A small image captioner, trained from scratch: encoder width 192, decoder width 384.
Rows from block 2 of the text decoder, named by matrix and row number. Rows with one number belong to one attention dimension. Each number is 50 + 15 x the weight over its row's rms, rounded and kept within 0 to 99. All counts start at 0. After the name is the row's rms in percent of the matrix's.
# q: attention query, key and value (stacked) (decoder.blocks.2.attn.qkv.weight, 1152x384, the q third), inputs 308-383
# k: attention query, key and value (stacked) (decoder.blocks.2.attn.qkv.weight, 1152x384, the k third), inputs 308-383
q.299 099:49 51 25 33 34 58 49 47 47 52 47 50 50 51 54 50 45 51 51 50 46 52 50 50 46 53 46 51 36 59 50 60 42 50 50 45 50 43 43 44 50 50 49 50 43 50 50 51 55 50 46 54 65 50 49 67 53 50 61 50 86 59 49 33 46 38 74 50 50 50 49 51 50 49 44 59
q.300 139:50 50 47 50 76 50 53 51 52 05 50 50 50 50 48 50 52 59 50 47 50 48 39 50 52 54 50 52 50 99 51 98 45 49 49 92 17 30 51 50 50 50 60 52 51 50 49 51 29 10 94 47 50 42 47 53 50 44 50 53 23 51 45 58 48 54 50 51 50 00 58 51 47 50 50 50
q.301 160:50 47 50 48 48 44 50 45 50 57 47 53 52 86 51 38 50 50 50 50 52 48 98 51 74 50 46 46 67 44 46 50 60 50 10 54 44 50 50 56 25 58 50 20 51 50 43 51 49 67 50 49 47 57 50 41 52 47 48 29 00 75 66 50 42 78 22 66 51 50 43 50 39 45 61 52
q.302 133:53 49 55 50 50 44 50 50 69 50 50 46 50 50 50 50 49 49 48 50 00 53 50 50 50 50 50 50 51 50 50 50 50 50 50 51 52 50 50 50 51 43 51 50 52 47 53 32 50 50 05 50 31 63 50 47 50 63 50 50 57 48 50 56 64 50 50 47 38 51 37 50 51 44 50 49
q.303 028:49 50 49 47 51 57 54 68 46 50 46 16 36 47 41 47 46 66 52 49 51 52 71 50 87 50 51 52 50 49 50 99 02 43 56 23 52 53 51 46 28 64 52 52 34 51 50 73 48 51 25 55 54 41 50 31 43 47 53 63 61 48 50 41 38 46 99 45 52 19 64 58 46 53 54 56
q.304 037:55 50 95 53 46 53 50 48 55 57 56 49 48 50 40 47 48 51 50 50 56 61 50 51 49 73 40 40 48 46 46 50 56 49 14 45 43 50 56 17 42 53 49 61 53 48 46 78 28 53 49 50 48 53 38 23 55 50 47 47 55 50 50 63 46 99 51 47 46 50 52 50 49 00 53 54
q.305 019:49 50 99 58 55 58 49 70 50 45 54 51 24 42 50 48 65 52 64 50 52 51 54 50 58 49 50 52 38 34 50 17 50 50 52 50 47 50 50 00 50 10 40 54 66 45 50 52 30 43 03 58 34 53 52 13 64 71 43 51 55 56 50 82 46 07 52 54 52 50 48 52 95 21 47 52
q.306 017:48 50 50 46 51 58 49 71 51 45 46 51 00 45 32 50 51 50 62 50 52 51 54 50 58 50 52 66 32 46 54 17 48 52 55 41 44 51 50 32 50 51 43 58 62 47 50 55 42 40 00 60 35 50 52 14 50 71 51 52 72 48 50 49 49 35 58 49 50 54 38 51 63 40 49 49
q.307 016:48 49 50 48 51 71 49 72 50 38 57 51 40 50 39 50 59 50 59 50 52 52 50 55 57 52 51 99 17 45 57 30 49 52 56 43 46 45 50 36 51 50 40 88 58 45 50 56 33 39 00 71 36 50 51 00 51 66 51 51 57 47 50 49 50 42 58 52 52 57 37 55 80 45 50 50
q.308 011:47 50 54 54 50 73 45 78 51 44 62 50 00 47 30 49 58 50 65 50 53 52 53 50 68 51 51 55 30 44 55 00 50 53 56 43 39 51 50 27 50 52 43 56 58 41 50 54 31 36 00 68 38 49 52 00 51 72 51 54 59 48 50 48 50 38 59 44 54 57 37 51 71 46 48 49
q.309 012:49 50 63 50 51 62 46 73 54 45 68 50 38 43 19 48 58 50 64 50 53 53 55 50 63 50 51 51 38 44 51 00 50 52 55 36 45 51 50 23 50 53 35 57 67 45 50 54 30 40 00 70 39 51 53 00 51 87 49 54 60 50 50 57 50 25 60 35 52 66 32 51 69 39 49 49
q.310 103:29 50 32 49 49 50 59 50 41 27 49 50 49 56 39 50 46 45 49 50 52 38 58 51 49 48 95 55 50 47 57 52 48 50 50 49 52 50 52 50 49 50 49 27 49 62 51 70 54 49 52 53 51 50 50 45 56 48 56 65 50 50 55 50 50 47 51 51 56 48 52 50 43 53 51 49
q.311 113:50 50 77 45 50 46 72 99 55 61 36 30 50 45 51 53 52 51 50 50 66 51 48 50 62 48 48 54 67 34 51 51 45 46 49 42 50 36 46 47 06 50 50 52 58 50 41 50 50 50 40 49 52 50 50 35 44 50 63 48 46 52 49 50 48 56 50 52 59 50 53 50 49 42 50 51
q.312 102:50 42 51 50 45 50 51 99 48 54 48 54 51 50 79 44 55 50 50 50 46 50 50 49 75 51 29 50 50 46 41 49 52 39 38 39 43 51 50 38 46 49 51 47 50 51 35 51 79 53 49 49 51 58 49 48 50 11 50 49 49 45 48 49 31 76 50 63 48 48 68 50 67 43 53 56
q.313 140:28 50 53 49 49 37 50 33 36 34 48 36 52 99 48 42 47 50 51 50 50 49 51 50 50 57 50 51 57 39 50 37 50 50 00 49 49 50 50 50 49 51 49 27 63 50 53 53 50 99 68 50 48 50 24 50 99 48 50 50 51 50 52 53 28 50 50 57 50 44 50 50 51 50 75 53
q.314 010:46 50 58 54 50 73 47 78 51 46 65 50 00 45 23 49 63 50 66 50 53 55 55 51 65 52 51 59 24 42 50 00 49 53 59 36 43 51 50 34 50 53 44 56 60 42 50 53 30 34 00 69 37 49 52 00 52 75 51 55 60 47 50 46 50 37 62 39 53 65 32 51 73 44 48 49
q.315 009:45 49 53 56 50 55 44 60 53 44 58 49 60 51 36 42 60 55 73 50 53 51 52 51 55 53 50 50 46 49 49 00 58 51 55 42 42 51 51 16 49 50 25 52 53 46 50 56 45 47 45 64 45 26 51 21 62 76 50 52 73 49 51 50 49 34 55 27 53 77 48 58 71 50 49 49
q.316 011:47 50 50 52 50 77 46 72 52 47 74 49 08 46 45 49 54 50 62 50 54 52 55 51 60 51 50 55 25 44 56 01 51 52 56 35 39 51 51 25 49 54 35 54 56 49 50 58 34 35 00 75 45 49 51 00 54 69 51 54 56 46 50 46 50 36 59 36 55 61 40 52 79 40 50 49
q.317 128:86 58 50 51 51 51 50 50 50 85 52 46 48 45 45 29 48 49 51 49 37 50 59 51 84 51 49 50 50 60 50 50 47 51 99 50 50 48 51 51 51 50 54 06 27 50 50 56 50 50 28 50 49 50 70 45 49 50 50 28 49 61 50 52 46 99 51 39 53 50 49 99 50 37 50 50
q.318 048:50 36 47 33 32 30 52 41 47 62 42 54 34 50 52 51 51 74 35 52 50 57 50 48 46 50 56 64 47 49 53 38 52 50 50 50 50 57 48 47 49 51 39 53 62 50 50 45 99 62 33 56 45 58 43 59 50 57 54 48 81 43 41 39 60 25 39 66 41 49 72 16 53 53 51 50
q.319 100:99 44 43 78 50 50 41 49 45 59 53 71 52 51 58 49 51 99 54 50 53 54 00 40 50 50 42 50 39 61 49 50 55 52 50 51 47 51 50 51 54 50 43 50 50 49 50 44 53 51 50 53 47 36 50 45 63 55 41 51 52 55 50 50 48 50 49 54 00 52 58 58 56 53 41 50
k.299 145:00 50 58 49 50 50 45 50 49 51 50 50 54 50 23 50 49 57 71 50 51 50 45 50 50 50 50 49 50 50 50 08 50 50 84 30 50 50 51 75 51 47 53 50 49 72 50 50 49 52 57 50 51 49 49 51 50 48 50 56 69 18 50 50 50 38 58 41 50 49 31 50 99 52 50 50
k.300 122:73 50 28 01 76 47 57 50 60 48 37 51 49 43 50 51 52 30 46 50 50 50 50 47 50 50 50 79 38 50 50 49 48 14 52 48 50 50 50 50 50 67 50 71 49 49 51 48 39 50 44 50 50 52 65 50 47 52 46 10 46 79 50 47 64 48 53 51 57 39 50 00 50 50 50 50
k.301 112:50 50 51 48 50 36 00 41 45 51 58 67 60 63 59 30 52 52 50 50 50 50 50 50 63 50 50 50 59 45 50 32 71 50 50 50 53 51 50 41 40 50 45 50 50 50 48 51 74 80 50 49 50 53 52 50 50 50 50 50 50 50 46 50 00 67 49 80 40 51 48 52 50 45 63 50
k.302 143:54 49 68 52 51 40 54 50 50 74 52 49 50 57 77 50 47 52 00 50 50 50 36 50 32 50 99 53 50 99 50 50 51 50 38 49 50 50 22 51 49 36 50 74 51 46 51 50 48 50 52 52 50 51 49 51 58 67 50 50 49 48 49 93 50 50 46 49 38 53 42 50 43 50 50 48
k.303 031:52 56 21 46 49 50 55 49 41 44 52 45 51 50 00 49 51 44 34 50 50 49 51 50 56 50 50 50 50 57 47 09 29 51 52 54 42 54 50 50 61 51 42 67 49 80 50 50 51 90 45 50 52 50 50 54 51 41 51 59 99 50 50 00 51 48 51 44 61 13 51 50 50 50 52 50
k.304 045:51 49 46 33 51 69 50 50 48 48 38 51 50 52 49 51 53 49 50 50 51 52 51 47 51 50 50 50 58 48 52 50 50 50 50 00 50 51 50 48 50 53 55 66 52 41 50 48 52 96 49 50 50 50 50 51 63 55 52 51 50 50 47 32 51 34 50 48 44 99 59 50 50 44 50 41
k.305 023:56 50 50 49 48 99 48 37 72 47 99 53 50 49 30 89 54 56 51 50 41 52 47 43 61 50 52 60 57 29 53 43 44 50 17 50 51 51 49 00 45 50 45 82 46 45 46 46 77 62 52 29 44 00 57 50 59 51 50 48 29 49 52 49 26 66 54 49 33 51 80 78 34 45 54 33
k.306 009:58 64 44 50 42 57 50 27 84 49 93 49 63 49 00 68 50 50 25 50 44 51 49 44 49 45 51 54 51 55 53 57 44 51 52 51 35 47 47 02 40 50 19 66 43 41 50 43 99 89 46 51 48 35 48 62 62 51 52 51 66 56 52 50 26 90 52 44 01 52 62 74 15 43 53 46
k.307 009:55 52 33 50 44 78 52 37 99 50 50 50 59 48 45 96 49 51 31 50 49 51 49 42 49 43 53 60 50 52 56 54 41 50 51 49 43 46 47 24 49 51 34 70 44 43 50 36 90 95 44 52 50 35 45 59 53 50 53 48 51 50 58 49 30 68 51 48 13 51 94 58 34 49 54 44
k.308 008:65 59 25 48 44 80 50 36 70 50 52 50 57 47 31 79 49 53 22 50 46 53 47 39 49 46 49 55 51 48 52 09 41 50 51 50 35 47 47 20 50 50 22 90 43 42 50 37 99 96 48 51 50 28 49 63 60 50 54 48 71 56 53 50 10 74 51 47 07 50 88 62 30 47 51 48
k.309 011:61 51 45 50 41 54 50 42 59 50 51 51 56 49 20 60 49 51 33 50 43 53 46 38 49 47 49 59 54 53 50 48 50 51 51 50 31 50 46 20 53 50 28 50 45 43 50 39 99 83 48 37 49 37 50 55 87 49 53 48 70 49 54 50 28 78 50 44 03 58 96 67 37 45 52 40
k.310 077:44 52 31 50 50 50 50 38 55 00 48 48 55 49 45 67 50 52 54 50 50 47 81 50 52 54 47 35 50 53 44 37 50 50 52 51 57 51 56 51 49 72 49 43 50 99 49 53 50 50 47 47 65 48 50 50 49 44 49 83 57 50 52 49 50 44 50 50 51 44 51 43 48 50 60 50
k.311 093:48 51 53 52 50 43 62 99 50 56 51 48 50 49 51 53 58 25 48 49 50 49 70 50 80 50 52 50 94 44 50 40 48 48 51 50 50 49 49 49 50 50 32 49 56 52 49 50 48 50 49 50 50 51 53 48 50 50 49 50 50 48 51 50 50 48 51 72 54 50 49 50 50 50 50 50
k.312 095:56 50 42 50 52 50 52 51 50 63 74 50 55 49 51 48 52 50 52 50 49 50 67 50 60 51 48 50 68 50 49 47 51 50 50 50 50 51 50 50 45 51 52 50 56 50 48 50 53 49 53 49 51 45 55 55 46 49 50 50 00 57 49 49 42 63 50 46 50 50 50 52 62 47 52 50
k.313 132:49 53 48 50 49 50 50 32 42 08 51 50 56 99 49 41 56 48 53 50 50 50 50 50 49 50 49 52 50 50 51 50 52 50 00 42 54 49 51 50 50 53 52 50 50 50 47 51 37 99 47 50 50 68 33 53 53 49 50 50 51 53 52 47 54 37 50 49 49 74 50 51 50 48 54 48
k.314 008:73 60 21 49 42 72 50 28 81 50 54 50 60 47 49 77 50 51 27 50 48 53 48 37 49 45 49 64 51 53 51 41 45 50 50 49 40 48 47 30 45 56 29 77 43 43 50 33 99 99 48 50 50 35 46 63 56 51 54 48 70 56 53 50 10 78 50 47 00 50 93 55 22 45 51 47
k.315 012:64 50 47 39 41 47 39 52 66 00 49 52 62 47 00 61 50 50 50 50 45 51 45 29 49 47 37 58 51 12 44 44 53 52 51 49 43 55 46 46 55 68 42 60 42 44 50 35 84 89 46 30 49 50 51 52 62 49 52 48 64 53 52 50 50 70 50 46 37 55 87 51 43 44 49 50
k.316 007:55 52 34 45 42 60 50 43 62 49 49 49 59 48 09 58 48 52 32 50 49 52 46 43 46 47 48 51 50 40 49 00 52 50 49 50 12 45 47 24 52 54 14 49 43 43 50 41 94 99 44 50 50 42 44 54 63 48 56 47 82 50 50 50 23 55 48 46 29 55 96 58 38 49 51 51
k.317 127:81 49 62 00 52 52 50 48 50 65 53 49 50 50 50 30 50 51 50 50 50 50 54 50 53 50 49 50 50 50 48 48 40 50 99 50 48 50 41 49 50 50 88 50 50 42 51 57 50 00 50 50 47 50 98 48 50 55 57 50 51 52 49 54 11 70 50 41 49 56 50 55 50 49 56 38
k.318 075:49 88 31 50 52 52 50 44 50 47 80 46 46 53 51 53 05 52 45 50 50 50 50 56 49 50 62 52 46 90 81 52 52 50 48 79 49 48 52 58 48 09 59 87 50 57 50 50 50 46 99 51 50 50 31 53 50 45 50 50 48 52 54 50 59 50 48 10 36 36 44 50 46 50 50 54
k.319 079:51 49 49 45 50 52 46 51 53 47 47 52 50 49 52 00 52 51 50 51 49 50 27 47 50 50 49 51 36 47 50 90 57 51 47 48 49 50 50 53 48 50 50 65 46 38 53 44 83 53 56 50 50 50 50 58 50 50 52 50 49 51 33 50 95 35 50 52 57 50 56 50 49 51 03 50